A small image captioner, trained from scratch: encoder widths [128, 256, 512, 1024].
Rows from block 2 of the text decoder, named by matrix and row number. Rows with one number belong to one attention dimension. Each number is 500 + 50 x the weight over its row's rms, rounded and kept within 0 to 999. All counts start at 0. Numbers have three digits each. After the name is the row's rms in percent of the matrix's.
# v: attention query, key and value (stacked) (decoder.blocks.2.attn.qkv.weight, 1152x384, the v third), inputs 0-127
# proj: attention output (decoder.blocks.2.attn.proj.weight, 384x384, transposed), outputs 0-127
v.214 103:445489472534490471546523490508415490475507443468525575491417500516529477502604453490559571496431546452569455597489447521378503389460457465448524428538543501437506536631569510570506447431524466511559548520534543563443500463591502392565498523460454560541516505530492447470409561478508446486472532543476459564509518498558514466467439568491570519549487542433458552457501489435558486520489
proj.214 101:623478508487535458473476479470502523498598527517509421519444472514498570451470477520429526489579522521485455480504552494544503550590458543476492527567531486438444528490547500448408533412485591445484558452419556481558446545467457492472457592454411534502575511568463489545517548395435506494531417506503448499549490585541456453499575464498450495575478518525510522466427471495499619467568
v.215 092:494455493460545401508507497518400439528573479578495402457410401496493524514392609499529499486430538545612448620515446525614565397448476433511474504484467493609466560562435541531505407497476573600455546509515476532453406637545582531489454492586495569514575475495567560489551498559539522481530496543577487514472479533587492523541609524432551508429542543524516507355436443430564524575526
proj.215 097:430553474456531551502529501519453506531515510505481504455461472596479559503509536439422569499522534512512455463509511471390537491554656504558502578506479529492489547483527526556574495399447504484485488551477491526583503474425559479491503535555513460531497492469438507530437517510538463418468451521610554531517430501440532467505521540489461396512449485569551435478499560486355521590477
v.216 096:492438442454455559509436468576615560438417527574538524529566582570568428435530550463471412508469511488526530552462546534531594482514498565466477462462537446528485470432542506536493502507519454548591483499471423518542513491433479446580571547482577448495499434484405625451453498482494523474483458506471559571443588487515475485576508484467483510481527451494497496472569517458540535434552
proj.216 099:467481492490448553572456515426412486571445501533504492456535506376418444453501399513485503493491525437485583419456522527426487499393580549499492443464476461525410501545575480486500437458500573617361533500515533462448507453471487492493498425477416527413544458499536559546539495495502468518503556449502447452533442495503435448497570514507536439517516433568453544521479382434506470460506
v.217 099:459512371609528534500571543512431465450526444524520564486451446476507512511452470483489468493473505490529499506505525497446509426427477486496555461555491525442600487588430549427551499355482498598463545470558436525324547559466403540522536558426462533489448592465514540475395435530487459463470515562490463481480530602478456496503472475520504590377508502492532495485486505546474521490504
proj.217 104:422430469440474483598459502422487507540509391457503552477529445530385535496533453560543482563508569529403498466460528412539606490428456530546518515564467494499542458489574501522455455468504499418546516450408510476467543535424528429588536545504487391465546423487506523424531506462517568480532517486461465579523484538567477459476492520495566569482482459516482540458457543509579582512526
v.218 104:524500517484449494472554552493521552400495513461429557455499567503514620455538433527562535433666508380358428510459572417452598460486454501474415568510536502540554549493444484411522523504500535468423533327554503543434518499564597407517443472564484455453431533496511486511495558441482448467501490541523530518442545515393453548446549514523463411494482455495543512489522542525469501484428
proj.218 103:482500455578446526470482502514506555498425571530513493615640397472573448550461533459576540522367514432428548481503470545472519546394534479449468469537442514538455496465549527507510555510477407499500489470516447561503503502463463430571520497491539548558562523510457493422463390501479500487520494442494471485535559457483512487493483429453459433428512483539453524568607557439458553498504
v.219 103:487517508376536511537477476464505532598586579527503507467480466519505440595464429419505520491537596516545484435538450425461446498556526505584482519569496478513490436465500504494502506419441509502536570395463451509414513488516541473501478520509523527540425557534416532463552503484530478615560520530443474526454551543486443475519553509613470512505509506474544410448492487468530449506570
proj.219 107:528462442458517545427524490540445472462432452475552551434452453482543486430494514464476443569505488508464451497449555510459526447548415499538481541509565576525519556540514516447480499472533550533569610487513454467505493613487451462434500518484583616477493460621546491482498454551473469463486508471466507518536479464512583445591390487361464416482584541479589469490404525439534473493442
v.220 098:444560519591465492476470489543488576577483492501511473538412481469548452494606506499555556440453424534377484520440435499560500503578590405525549576534547436538375433552542611539500471379492524478464476472482615442481643503435442574482578447538451486561553492460512515486382529472550535465485511509527521509543386467548501433572528469553546506502517449462490455440511565471436475499530
proj.220 096:447559504547566520474556468567511449469489463550464548540531507504613527499523484374402438491415497528465559409489478523540429494503445491620545484556464528495473526365495441480438519546442494562531465551510541536505515501471572489552539549535465422509618529476486435461453547450414524518565482484435450462434524504458538527505517613472465454544552500511500518454508419531499565336520
v.221 101:451456496508538540518498604443458510467420441463526449436579519519521524438590586456577471470561430492568493527542537481514496433532470562535425410495428514540565507538362499444500540508594558511490495432418469447510526489487427509497448496417477534485415434470521515526462450486444479464529526518569521411422573462533477502538535498505499539493582476491548472568398509505458521479505
proj.221 098:510502510354427477428513401591568527457479485532474498498440571546565464591432453470537485550534525484439487491483540481473458571533516524510507544475522566481335597526556501462439478499448519517538448497614522518594503542548461432571585546477519499436469471473539448421518444508532577508558523431493524515491427454473501465567509528479440482449485454545548549513493529460517466490463
v.222 097:519464498494483472517524562496471515525454506547423482559499537506471489458450544525567453517425552451575482592430474565396414480470518577559556455526395608438530572567472403499495514441548566588469535520506519519394497622463523595661533567376474393485469532558529455452550513542508458528456531562516482319501489435485460463501534449536496478485450502510557567443539507587481587538473
proj.222 101:517524488464415446514484557445475553513622558483546555494504533475463472569580475519436557521507475508374530396487452470489512545534521496497555413506461498578524517473460497455531453517451420513439525436549481527443557463572486511493526540545505515470470492506537531535495630465495485502568507521486472428455475509441554584489522498553472542546511419479525532510448464564494583489455
v.223 105:540435460490535540519506437446441518476474512524585451538527554559536479503480518502463583459509526589522399467434515394538594453532481482499531444540441505462458528502491516464439499473479517487420449441534451514569501540521493577452534540413547429337522504523449466479516436524477498462452434526558528407394516472464459506509503500479576548611539447515462538517414414520365570469476
proj.223 099:560476519465550540403464499463525512383485412428422558560481561484534550507554514475464534571523518437401561502394555491554533454424526582472507529597549546516612541406501512412468579418551510451505472415467499471493467514495405463395499500529509508441482568502455465530539498499433401568416519424481536588505546514495492501468515484547476525555584529390504478610551458502639513496543
v.224 105:517489573541467487521494503499496497533494520433473497485538422373532508560429520539528571426487502457430522453486481442529523566542496441520431567438433535416543519590429458542435446538548463465529453513521479537423555583467543495426463541510518450474514486482514464504486602502530460490497512462508491465543494536431605463463620518493370504484438549484507451656577411553506613502477
proj.224 099:513503478489477512448483510457451551512505528518550536460453548542495576393643510484492500535462429380470526505482520492508451484463543550511548461480539444479483465481487407543636535565525558464534495495548422432484457542496436549432517483552436504490483591475512461547516545479523521560593488528491427491439585551552505471566437471478500430518561458519451478486459522567477411542540
v.225 106:496479480535549475581483513592476538442540529486495478524437501500451540571602385460416501474390472454405464480505444446468546520509466472427515505480547480500551519512542516505518497441545473516522493484456529476563379490470560520483397477559579536524489485473452480535483488534504510529501512409483576538474601403439574472504477406506548452446478606501546462464545546542483565566508
proj.225 103:552496522434544496434550480506463527582464458462481430448473420416402481556472563539522497487506489532498475451387533561557511417468565534532515548432616516401499462478385515543474495473545511516442513497611463588471443556442426501469471464530480532492487486579472455448571547523480532460499412450501441355457482480538412499574383515543429499486448527526465584546536405507494463417563
v.226 106:496604567493539513507512562499500467478444516497501459555505499565480450570515437573495619469482485558546503450505432470576519520563469542464470521512534570526393459520528462469397509444429519478505446420451539519488541433450474463389518579536570596566537541472373486488571424474545491439556518475488541581500517466543406547458465559429500523474521514576558531493491524505527524479549
proj.226 108:447589499567505579499481535495545518562503505497490541579519506487472523527545516495524407582423512504452514558605528516467503502566492473448515438560447495447516540554591615481490492502463486560410502464505509532485452634541583510461504435429386515442503428497555439452514516519509427544491410495494473418495409564560523433523370511451523456515456479360432403546480492457471419389496
v.227 105:455567558512520450548470569460505437498536524478443516450557467522484515464518516559504477413587506542446495465497473552475524442509512483451493477532488556583512475480525509546457432450498509554439540471515473434465493405473521503458557524515484517420457505596465495401532483518515561470571425481580509495493500543440508503474532417498430465621506531486442478507573465523463449506495
proj.227 095:433487465463444531562470489641529517513517526559565467502470574512470510493451472546493594490473602432455427492589504431502420535509464432447517556432429527503461470525486437428545504531461369541473520474442561404473500524510419514594515576477538511552543500497516513547609513575522467467520496429516532483442540364510556473399530541514470410465560387540461516527485546584529600525518
v.228 097:564518495456472463519526486551606507535473432540542499473540549455610556498456555527481506565538529596437428463497530486438490577539457532439385529491419500484439585516458471541569439509536493545507479602568359544572564594513513498358486582559547470574517486437485464489464541484558538458494351549536514511559471482572480536523504427560540513461472542531511575541523453475513489345467
proj.228 096:483491507456391467517533506513413497536493488541477453388413503494374410538511454435506516524489460430564601449474457543473536514510509467555421409500582556451494583538588496458522503519506463492472463531447522559431495580488500495544465516392560537501466527513592478526495435480463470491490485496555550520483608521483584543568605479609414385488457464494421645506548540494525554494589
v.229 094:555514446615479496499448538509501449545480455485444524445493416545498588508495478488522540462451424430570545564452517496498459523467569489582523541512543471524378434500496467436469540467454490443503490493424518477413546559516532452575634457560491508514424565442546589450445409524601505442495453560417507461454520464429629563473448461530488497550485465596492455504541570570411578502591
proj.229 099:420553474547459502563557563570450561450504443397580508621417523466563459549469503525540569498500512477406485491502471604523540467520425542513493477543541482562558447499566524516435581511517457472466543502538602520420456484498451560518568546515492463557497441548511493473501557524601501498499466487501448521549534453466523484520493489477620539534543555466533509578481412565522511553520
v.230 101:491501543533543555507483611465504495509496523526449529569523454541521459530495554567606466485520558538457526609533461567579479486433507561522477530530399462556461545503491620551470547535484507493458444511476503405428551468473515563486471384412524452520466479407388426483494524581496463455581510489469464473488489580542468569604580506487464553561543405585534475581509395487472430545560
proj.230 102:501582573529559472453576554489547520474500508571478580583529559527525523450490389487479545412506384548514386484545562464537551488474547481484637580433590435470515489574509462510563585552560518528457548431500491422482509544437595515540499557544487450487578507480524546489523507545476484496551481492572576526552564478439569480511475487522481511484565400547505446518550502447553503441512
v.231 096:535506479413533452491450493472519536414555431453540514478491535444506486514532575578524510615501521439539479431528457602493468438536429528456458512496455495486590457508461548514580544490526447512395363577389475508486550497510488498526469530449487561438551421639464489489452429460439491526512557391501460494497450446515473544573495557449500515475538461510486428487420581550453470451447
proj.231 099:440458412571520500508525477486497490458521440513517507537491443529470473442448437473523533419525445555359471486571495510558488561464489422459470536439451518549470471558443532574414464504453475514535502455542488437507422499504489546520571540522412458512497522479490498511514530389546467554507421502442478527551483501477406495586481451593419458446540421490499565540583501530575565463487
v.232 096:522446516517471514489452486495537401523499507433456436425469529478588446536496547436523467572519470450526449489477480421511531507487519390455461546517443548531468397502528450542514536366482529551488490538480570539451470438497468454473457469493390511470406500477496410608517558530469472494415602453422532495537517454553546517544534491437504441485393474463502412578469462481508555460520
proj.232 102:531485462501478578575522514505558432415484431506440457483444500478551468509515525495460450490490504636521517534515520580519553552450491526451474569573485535388457540518515496507456536562540496471510471408481531603597530493437520491548551520541539388441555545479490461527533466398519531547479456557483567539427462509514515565615476555471529497487531418487433451484501502430454386579392
v.233 102:437511479448457463501571442400404464413483463470519502497543519532537535464494396490546517518451514532481526511521399533446450580392528492526508493491500480505522539488481474454409538451497385459470464481394504438518524480502509525557559490515469383491413533422453500477502456615460589426567589504573522569576536481493496630522463553515511488384468589449557473546445585491515519418538
proj.233 103:511515534526413504528482460507473548406395385400490521529515535501503510566495474523436461453495503528507526509488540521451498489493503518528522475428537542438555493539448454619414435519430525589428521584483553418487533522564472521576540539451426393478552467529525441450415477496554460526379480464522513618504552557406507413493519469564527602506481509517512496467504512524447545433539
v.234 105:570470457554445512557535414552436442442521481546540475492513456390443476453520497490547522414505378393526442448499529466573448448471424402592465544518478426600456456456489376604510505555343550472467526495512546542483464511508513465505490509541503577478493469506514494561537490529455519480437428447530543437514545447507478444543533621521415573485470447481503481538526474516503492532487
proj.234 098:480571490549504487611428452450447579417496547475454484464450562536499471441541541516599586459503587541546530507559418518474518437522569579573485410497492382457497488461515457508505403510527549503480405507512412563510485417489587474574569503540419522558468538465621532453560543478510435485527561500555460446445528559507579438548507462489469454553468541600398526412490487450472573438509
v.235 101:478414450456507527585512489494544537443593459468464441525482486523409461556477613483500511479524517425527539476517459571438513545460477535399465493495604604502547442546529539503576483472504526551576475537555536444497505500445548445495482401597519500514495443548489474546406453470450533449614532529416480491561431486535487569430482531460569447518463486569506490509576509529507515524496
proj.235 099:487547464503441499454535584399477615523423485504567459540530406497554439437437501431451469549515523596462492565508426480529512381521534534518498477482502584488511502474493463509455510525509544473527524441427566550537546475509433482505541521439472471439553484499484522476496459497420555520440409404526486416437531642518517560540568526533507473478521548489512424495480516478411441482566
v.236 104:522590541412564445399525461419502448547519538426464600509499517546558450401519451451503476518511447593475495460491472393449506530495482576492477446394554480536440426395433525500530437535488492476470541493498449419518465517532554474522527451516514506428531584519525553539538522470486533445543526518543529515537503482522532459518500502469568527518336500471507525508444490641434499518521
proj.236 102:541481471504527483480495593566520421454513510483461442479518550444441561587476544614490516498528469445499484490526487561470488447503489484503485555548498474489570534514490533438507467517554489540508414520496588522507408539464499582495501571452416539528484526630538533498573494444470525515496508443479403498486469601494550492441415465493506590552473445529503517497555426579554484556560
v.237 100:525507486447439485497478464481623484443566600541480652516559453657561555466493475551428515484527493420487487564486484470501482494456466455433530585515417537549475518470527422554482582485520519507565559376500546468535622552447536476446494533497508521530457490420508562521451585594508441598580483495459566442567556446515485580515532547407499489502507606484584428484532518464502475470477
proj.237 097:447481543427485531481505426460504562505499425340381468530494559546447376424422506420416466552527548455540507514447558570565517514491500611549552514513487500426443427516471481482442617533539549449513475490527468524452530593527506468469421491432588570470487472498482484469470473485567519532581588582500436522474560489464347478427540596555578552447522413417463631539479529503561462481460
v.238 094:494538505529429440503455435493435461534475521480537571462513477489407593483475487444492477525525455419566579545532513467534485503474473561412551476571540539523488523503414492496539441489539446537406570545512518497508504512577459477484455489590541483488496513477587571480488580467497572527397540495528456511518626510621379546475540482434547470521566524498585416435532537528479541562525
proj.238 094:442530599507523546426509518455493499500483546561453409498591479464373449606493401440534619510571474523518593489456455587492453463449534497488527480462567577404459549512596570494505502535446576473462566395548559531462436491513527517535469444469473551484565476420591483520618496470498536517538478492547525511445504484496507449549515492473410486566467580440433526581462435581443449416477
v.239 099:491534573444461451470549451520558428470445626534458542515658527481537552465541474532541546552554453510508564516461536489557418555496487463529469433521549541613468484540509448524492600504458480533583445481427515517602473469409506485462483519505452414508504440552515523479519557494508565502567515474421513458539559491500564503543514508496567523430491521567537420518494491504397496498524
proj.239 099:427432443475520434593505447506503560534498494482515548454453491529420438504577478471407410519456565491546590548490550540506566531424497462480480499480467405427456538439421516389496411572608543496448508467612466588479544568560467453539527481532544436481551462501482428521451530631518528558546451552489565559445447556483468522404516585633434466526500525506504526530558462529584468489452
v.240 095:531537482508489334488450420479453438514518421520507489555500471469557371402481488440424446571480519442459592501523469497436532445405526455608510512486476587530510555533453596417515479555477366498410489582470465576455448471502542454497479480511467468477538441475442555575448463498410486502514463508430446489561636412498354465445444500471492476484442590647537486497438459470422470502532
proj.240 093:514513471549431559435496342454539545403513500414550456531477456459438493474513520584458529482551474581455468469471555552459479557506513475541419464427556527486488467503402488495523471571558576546640524489496567444502455505458468501546453616586474480498491499486442431473545565541494597447542491477558545567520476582509551493523530523499482550455462461487543520547518519520498470586520
v.241 096:432473531426463493527483541547440533444412545469496473454496471425520447556567444510505532440509523509443507557499543505510489500518541539499560598522622436437562499566426495426415491432518507475393442525494520502527456479500482508519465464532467510521476409496520578517378571462530463532462518502497474518536589497504506565508572446521581482507564505548501442547547489461533461492435
proj.241 100:528483475529550546489460466443586515566390549533435486495571503450520507464462501537536490512502480521527457562507502477601575436570509542515488499458468575571485503451474492459380583471485544439479554463452586530532485562600424537489507474505502479569572528500552532614485463502511537514511418558419494488541482523473523450512490536455476511516517524588576536448505518542481456457478
v.242 100:513536574520512510572466470482483534424496455517500515457412446599499499459544544479543560515492469535433560534507563494524516431390505530448503508498562597486511537527467459523463500458496394580493588552456538557506526519511552541503511524485554490547554572536533501499510553516536401463547429491523492460482499461497510496467537410602506468495497482437490423547492494525380533441458
proj.242 101:542434436459459494494556491481468437530505582530543488543517539568508477499520603504549426523565572585472474559467529484580484573462549561577519489399399548453457519517524374370604517488481475366536458488535466419481474459488526495582409481520559519462483512470465516550469594469440483469533519501447491528571581458512506514496607494567541461456542565532558466530471479545623549524640
v.243 094:505521546573492509531529510518500574421585426508507433449492450434497447528495501482556461520434440533488407545489561517563524539569468508579534514463540651382454488408498562396455518525493403472520533542440471461548542466471573532549594511555503378467587519446511416493475477549451459477502512409592579488545507581476485557376514448559467488522537491522456504469492511522499494521484
proj.243 102:465510537489525497551495533429500464492439501490467585503459370544460489547559426569461627431526584452547461572470508513447477506451554549521512466502600535463537478529447422497470569447557561541535511471541475510434502590477371526563542514506501591533531461514432521486499435487453514455464552445492391498508511532511466513508441551578450681513467479459481471458500525538484534457513
v.244 097:515512517496517458561464466417429474461471567493424530460524486455397435505503471423514535497536546515527608654559492517544478424463396526568432502604514434517552536467507464514513448520493519535440441585500439534493527451521447510476502598467498512464488496568589476487533560512484464510448506490578442320521491529437452572524555507406520582477447501455504419488386488501478502491491
proj.244 101:467463466441550462454523415523491466478484498523471466536467511434551470573495527554519447434444467499484442536538515525436534495504471453587562571497519489400516452585565475447513527626538403547598487383513473463577422525517534491511449532503465456573557424504482551504478474491478431537429535469488535600560493443466523576437570440582487482479593566505512476469553439489488478524560
v.245 093:561513544513573540509567506485517544497555398528576508486434542452437538437494479447621491519465488556524518501414435492548539470465455496481476490545568484492481529465472524508390474538499533305596462437493497455540592557569481540551454515538569598416457468518463645469548580472569533469507586486507478480445500456443554509430437448490446494513528519424488506546515507547490485462440
proj.245 093:523431501455523468439537515497473454531539491588625466428531400591423457583532495545450550505544479525457444504521482477568546469465571488545517436457547542482417488457502452464465473515463429591522524549464460515504425566412568450506569515440471501465531478443540564586537562499513436407550436488551364391477477531485494537493606500524531512485575473460412505456499455596576502477469
v.246 095:426413524509519448464440511514555586448496460483511512510511454482510470542475448564537546512579438502507560468427511609541518545498551616427526511571547438434486565384530493540546426461479591515449502462400416468533425529587530521471444527535512510461499520507575444413506560461500512499505538496393480514498627552376485555549480458408467522458526513461428557496501516525541411444382
proj.246 097:450516553446372572575438535482536423499540411444508527440458498436495477480447488528553453493397539602503409472459588520583510499440545440503482540539523609448474555527569508491463540389521523472552487598538475513482446497549596434503526530456537444531453457429408618586507558518607471535477560499490506512436424521551575610500485509520422530461448475499440527462530505389445475517498
v.247 112:415459520528452505595508554611528574471507605467453454490509544539541453486585568503507628523491416524468416498484615538490509571517452442451446568554526544470448559452453469452530525534575536523521549517555464450456511539500558509571506468510505453508439484514435518409400513472535486542512482502565508559545474569370478464501430482460519536461608489525510509427530544496568526460441
proj.247 103:531553455465528575440513538473437546547502534534524525376510483491490447515486470508392514507539565500491529439429382519578499431532526484532491484463443479532584464424438439524494568450516490472483502555514490502538485498607507484533484525465503583491472493500490415501597478570408560426595543485509483456455573515620506501471549563480528492451503521413535538509456399528469532496495
v.248 106:429477581457488432445525502493477481527576531368511532502546452475548462532408565494487533555518498539494469526470453484419490524532616528395556481491486423425533488515532474546522487500545514561450558458480452564506448547505520578448498488573478466514440401556383518448497528541546527614497389612539451584487483467470473464547498497465493467516504540483398561517531541418553538515431
proj.248 102:579521453442506485526514550477494439430361507563519459454464500494405539574602477461499543480467576548506428481467448467546543484477424450471496572563508540512539459443526599467566501483521426464530506503530354527494501527488587488487554537456550527486495484529485477497443493549474490482478584544548430384548472541491473455481488472445468509492542541532554497453394497620595533487462
v.249 092:553528474489453456421624626578440537526496396533509526502442523549499475517513482482493535557519462542529574451596526471573586615507476605517560515408569509425497539470453522513537551465503472532544460606493436456554546493592430535483541478479448490506507549449553441508481529398535519482492491498482485493463572435526507515497588472430492527497453459466514494473512458545599582472468
proj.249 099:621436596562475462539387425474576520554532490479505448509479474485522441462470440431554494536480584494556468458479526535475451507499534510470557473487483472532478565471525497535512563442465551551526531405516549566449525499536519422499568518483514492473512501484517546546497557529485486514536515502448595561592473417530429464522508483495511720515604510504508517460463403502490433563527
v.250 108:579576484537496523367530537575448482574455527493601502503472589490536497489411527414490484492513502505488483501599544488482501516497480437526492565500424508521450524474475554499544412502580548510512534544338518523435523474471480475470438470468495463517479452571522495498465491530469458552488500510552535497592539500516604543528510446538488503485471447429534493454428521490585596569402
proj.250 101:499461458395512544543416488495555467589502503450514503503421525513419535441458469468465505475528516543476480410482548512517571563476566530544505437430466568498516599577567369561515506476536496432594525602591443442508461523587448459575478508600498467514442553456422529568458535528485500450539590542423557531481472469474535479606539508440551491453554522473505460542572517425503465480432
v.251 101:448552551400546542522444397388534523545540472471433558442430571514465501612543588468535459544488475520473465548467530495474467533460535604581467581440510502489444531532423520422511507490524494508529443439504528488479531574492589529429516522492551476521564506477568537463510543478574494441441437525419536530437426541479460470540492490542593527565579499449552491578435481542515441504429
proj.251 097:524451454594489496450400550557465576466471516501475530424511433464534557424405479457446501464491549485408564471559439482595464460476471460501540532449390386519524563591474547596573475495506569497449499499523555529544444549498480517539528535401491634504558568489468486441467427511405476402469430408478545456568525575597511538452564529463487430460464487547516522512472531531518446473575
v.252 102:525497527542446552505513507464513550440481496514493523461462502507583534464481516548581451463511521405410498516540523458563549488518414520523533581429440541430449443537476441539479433453483444422470400485499483545501554446581517545474475540501566478494448486423508497470541599445464525415473539533460558425538620508469585550513436564596607436548498459483454474469561550444409444562539
proj.252 099:508550510485594579517516456496518594602560542410475428516470428455442479510565488500436490568476507557463522595464515485490484516479558514589548495497517460504618423479410482525488453479503498512566471516486517478516588466453441477603424526539445536503544457508357432449482482577462470538566523561448435548520366474443456547494542501550481600533544521496425464596484393412529532445452
v.253 097:465521465572444483506466466455538500570460627480514376469496508388515474539483485602526522588446607429511566463620460503431578429475493526567569490562531500435424506430533493502434528506531545558539457478524534575558423494425462505521573472599433489511570490555526569458502568437453487579550519464483489503501570580384489405476610524450556509431455519561544512410500533543542463537496
proj.253 100:493444504462519515553490537481426420540558425486564457484474591530491472382408435491488522587475435539463482546443482598408578461485434422436469508458493430549484505529495513478572565519473476595588548547412513372520450412566411472538648429487436572404479522456503475586481518484471465454397538523442472507526489469453441496490519489441437525617496455513430461549519464474477538493463
v.254 100:463583510476362557444543498519430559498391510495514432502409485528515478532610373497504441483464585503544512528493548381502466476572528590444462510529512544451525469488464471487508466546424522512541568501384451501514509520537438565494481515434572485553510503425484525455492599510522530534474456524552530541426477469478523444515407472477504471479493472505520511465457489538445519513513
proj.254 105:462478469507486463517549418503516394621523586403512486559499489492507468524415436514410509452426486493417506428463478500486585480604492473541466579493527519533512453554517525489419587481513338566535435565497506642557467451502540499503458521495494544526517504463537540476531516454445516466575494474482377503575487457482452475571604577568475529533619496582492508466554467503624562471531
v.255 102:586540552448488515485489468531528609493508518468551488543526510517490460472458565515530544517488544496479492501566528405485472462460451427460494498454543580496464504458466502506576524491550499452434501478510490538497481522491492509491485573509540487558485560536472553501592572511437451571582489509628503524481530508557543461432491553524428485439540432496481496557567442519547491491514
proj.255 100:483438437641493457478513561503461549557515514459479423380505547446489401598523481525417496467400404458519487501466414557445485524521466494564505522470516525465502534499462525580517552538491501491585419447574487444510532479547511518454550490468554586534496502602467541519498534478565404576519460537490515521583503513417439541455577457545475476480474619512499528418485568523517435560555
v.256 106:470576506499635474520550588568602390564482513454486468510463599554398415442565424575546507466555411542483491469520445536547504502483524509452511543593532532471512556542441557478471451417427556548509554501460512586452478518564484556545511396532435441615475531471511515410566513404444473522519537465419451454465403449421397463543488449438497505509542557450547466625489397468475497430461
proj.256 109:504472385559385552532466499497544503430558420575433461456469488442539572511489496555524511464511487506495592555555537508532441538544493436566484468521477513553410583435549422547497575520447535545491489432525546480535460482537434453524461473546449544512486513440422423527437512501550474571538512533530525500526627483440546456509583401480572472540531531490495478498546495485568405449487
v.257 103:439460448502505539541469471489537453521518426490486459482518620546460491500571428531551580485478440510477456532468548463447492576497567428528497534487447572487477435583515527503516543463464471521506509480576430462343516481520528471444575423484509459454517490439441456558337532473457443509530475458541562454432478490452611507428440473525518573567516519584535559502605407569589453486488
proj.257 106:390502544486532420538481588407551497523454514510460367565515463506530568435452469506527452574502555598443523584508387494500607454479537500507443525511529440609497535529482474569493553464500546390507514447490512476527510440494451498453557454511575515496486512506538472492461472524519472516520564470520487456546525548593546513523530477498538507371540502442636462579472452529487518544467
v.258 097:595518499596463510513515479493482608408484551456468492525501475591520500559470459497459567589542421548604525491530524454479518521451574470464414475477464456545577553577503542500516429601495535439481493388526500538477514567559493439423435483601544436475460620466525495455490573497454460487524521506550530515532454373530512584588407491493464552484585458531551635523537485459562442527505
proj.258 101:542454541573477518557426521468438561584490497539505520483510509504419504445471486566450519396518525546440499408458521540534450465541502543466539523489490486542537411478406522415501573498496530543528531584434532522495489605463543433517501390550487519557434457523456531523521448566540457514544517432577482420422594495422528476463559465463472514444492493491434552408435525477492472515578
v.259 099:444587480459593553499472525418464531477560420451545471470539420578561537546429504577557465527477454506505605473524514598458595526543457601519444522526469502365475422477474488483496420475482561612410407507450384508481452572497539524510513493487453627535433500525509442487458466482466531473533451442490522472565457564614492535474580458439492564421497493519440589535458445505555585504464
proj.259 104:435516493511464525506455485532530543443478483559479571487498466557494463581557546443442572486503489617501446522500573483456497516516482553450590503532528446565580458517483585477418471563500561543544585494484505461509466484475556527526514493489499503515491415661495436498523618452512459485536521423443533539456552559507502551506450603503473496541544467491521472403572505381644519538490
v.260 110:473468569573503493490509573426425515416540529479446575540541580476530502584524521478492527492572483459417502532474471596500458519448465422574519610407539430452578518517514511466541506476490387483501562463536428528474450569528531526483480597558447420449459566622491527544464590451484490539387503517470514539523450420492501538509532456582525504460532508508600400472533448520523410504594
proj.260 103:536541566548510516509453465440494511437481510517557470505531408413429450469410424533417532447505503492553527541481425496522592457554569570417459546517540542535476568491527489542466570526475606589470416524469410535471568424519497446519468516434495579508443499505470484397587455547440515500503543531437543545507463533473448478549518517504543502594479475543474563478433514528521506511492
v.261 098:373516522427471495590480496436512544411474515414479518460553558499550484471417457470498517492456542505507477517499435492603469482480439504472511555510523500523490543530530487515552533472507434456570493479561488601453444536532548541485499506515496536541526482626585527493562551496460552438513573401518513559474506493562489537526547547490492438444429589614532475444548478469514494489507
proj.261 095:467532600537472483455444570615439528473418475525517444572487457548512544532455394523511466469445456608530499434539473460443409474518489496551510576537544486404450500468476444562451452473484452555483495445411527523499559419481477521510580472466503483526431558497535441490468488535499520540547479531626398454498524492486524476546570474535464551535562464458479504536576553453555503503491
v.262 103:511384536494440525454553483526465423413542517557488518556518573450533536440510479512445490449462502498533613538506582460583501455592482530485436484490499554546471507455605505510494530571445501571535483589679463445517404415484512528474506515610592458504566513530467595487526485475474460500410405436436563622524537596479508514458499463551478453542578565521532412441538436527491606555537
proj.262 106:498523511480639472485549568469525540494466490492483535544471503523492453498485602502518518500642422492567542499510388525544514493412574544541620519440471461503567421564386537531455577549507522458490608529440510503554482519445506445579434506406478517557450437490522565450515482421514493555527371516643481377571470509398454479389511523466542552525438436497500567536566507457427593486453
v.263 103:517486490538438569490590530547500535527519431472550521459511477505577507538520533603546370472556512461467516485575541472551476531450428501495427511482515434606505444532542592497462553523527498510493462457480566503644534672499593489611527473518512521453557551617507477483473484483515492550428471442527480426410502518475646556489499482373551516476542429507433504470584580489517566500530
proj.263 099:523563511483486575532361429495461430524468472472524510514549501371561556434474429482476559468466535430536553505491418485453444415585462543513574492480508480432554477451511586576445444439476498560549437451443576588450487508500485515532469530493551510613515555605502485440560409543477517475514444565515532507469547515414544482483445401523520500531376398404496529483453440445415502481485
v.264 095:515487503424454628503513480463548452499486440551586502501382459507568515433512480493470497409460526460483449534448558553553466425524535461499591355567452490534398538523494488542495567376456473442509514498463488389507495545503527487408537465450535536478501470450484467529505589427447557462478506472471518458509548487537441485482584591484513491449575502462525498524514475577516501471520
proj.264 095:407440432505423479513507534475549483517510476493509566488547494491443540587521492549453489515507485456524520464579486514447518508526482524519458522366559490423607435468506500520545474409484570527489555513545497587444466510570460558571618522422576452529470498499506642596448475559543461491439519566475541450477471608524512498477579547543469538482471545633469465557525434517454488434505
v.265 098:556503506414544497465559464427454534443565448551461468493534538511487495443510470410521543457586492462486473485529525475564417509517495484503509538342460452523495470502429435534511430547485507482453427581446542610447481435564522474456484418564522460464422620426536579459523572498590548425521388483562554484471487403507520472529397511484413446543391481460532561494493503517492520526458
proj.265 092:397484566467526497526516511515539482585484559462487428519604503601492536500457553418591523544439607518523489502539491489512517546493430482415409511526488495526490481511477552491495552428592525561516463492500524545517501449544375545534458554600556516470518442539417567470442449395492443453581415541581523522580534497504509460492534507551480519454500466613503489463549448470499492585501
v.266 109:413553526494445497547521512504580557406618481445389569454552560532498384509482475484454491512534437428500483524482529486522550502522419414581505498525484553464483536544476471424573535464571435475475487545595472471400534467434522477467482516535460459585577440501446559477487551467497466461557492513552549400526511481589486497420469490379550464516521416565473472504454519549587444505612
proj.266 099:643518437599517459474510562509436574476506503435424479524417411369513542490410528477510524462468484478526461467467453469515514527480537565439450510535540491502505477496490425511448439515543514473471532464468474533526432474559408590471479475528536468448543461448494502624560489597533493529571477473468548454468449505535558523488481561532481516498468435580566537545424483474551493472534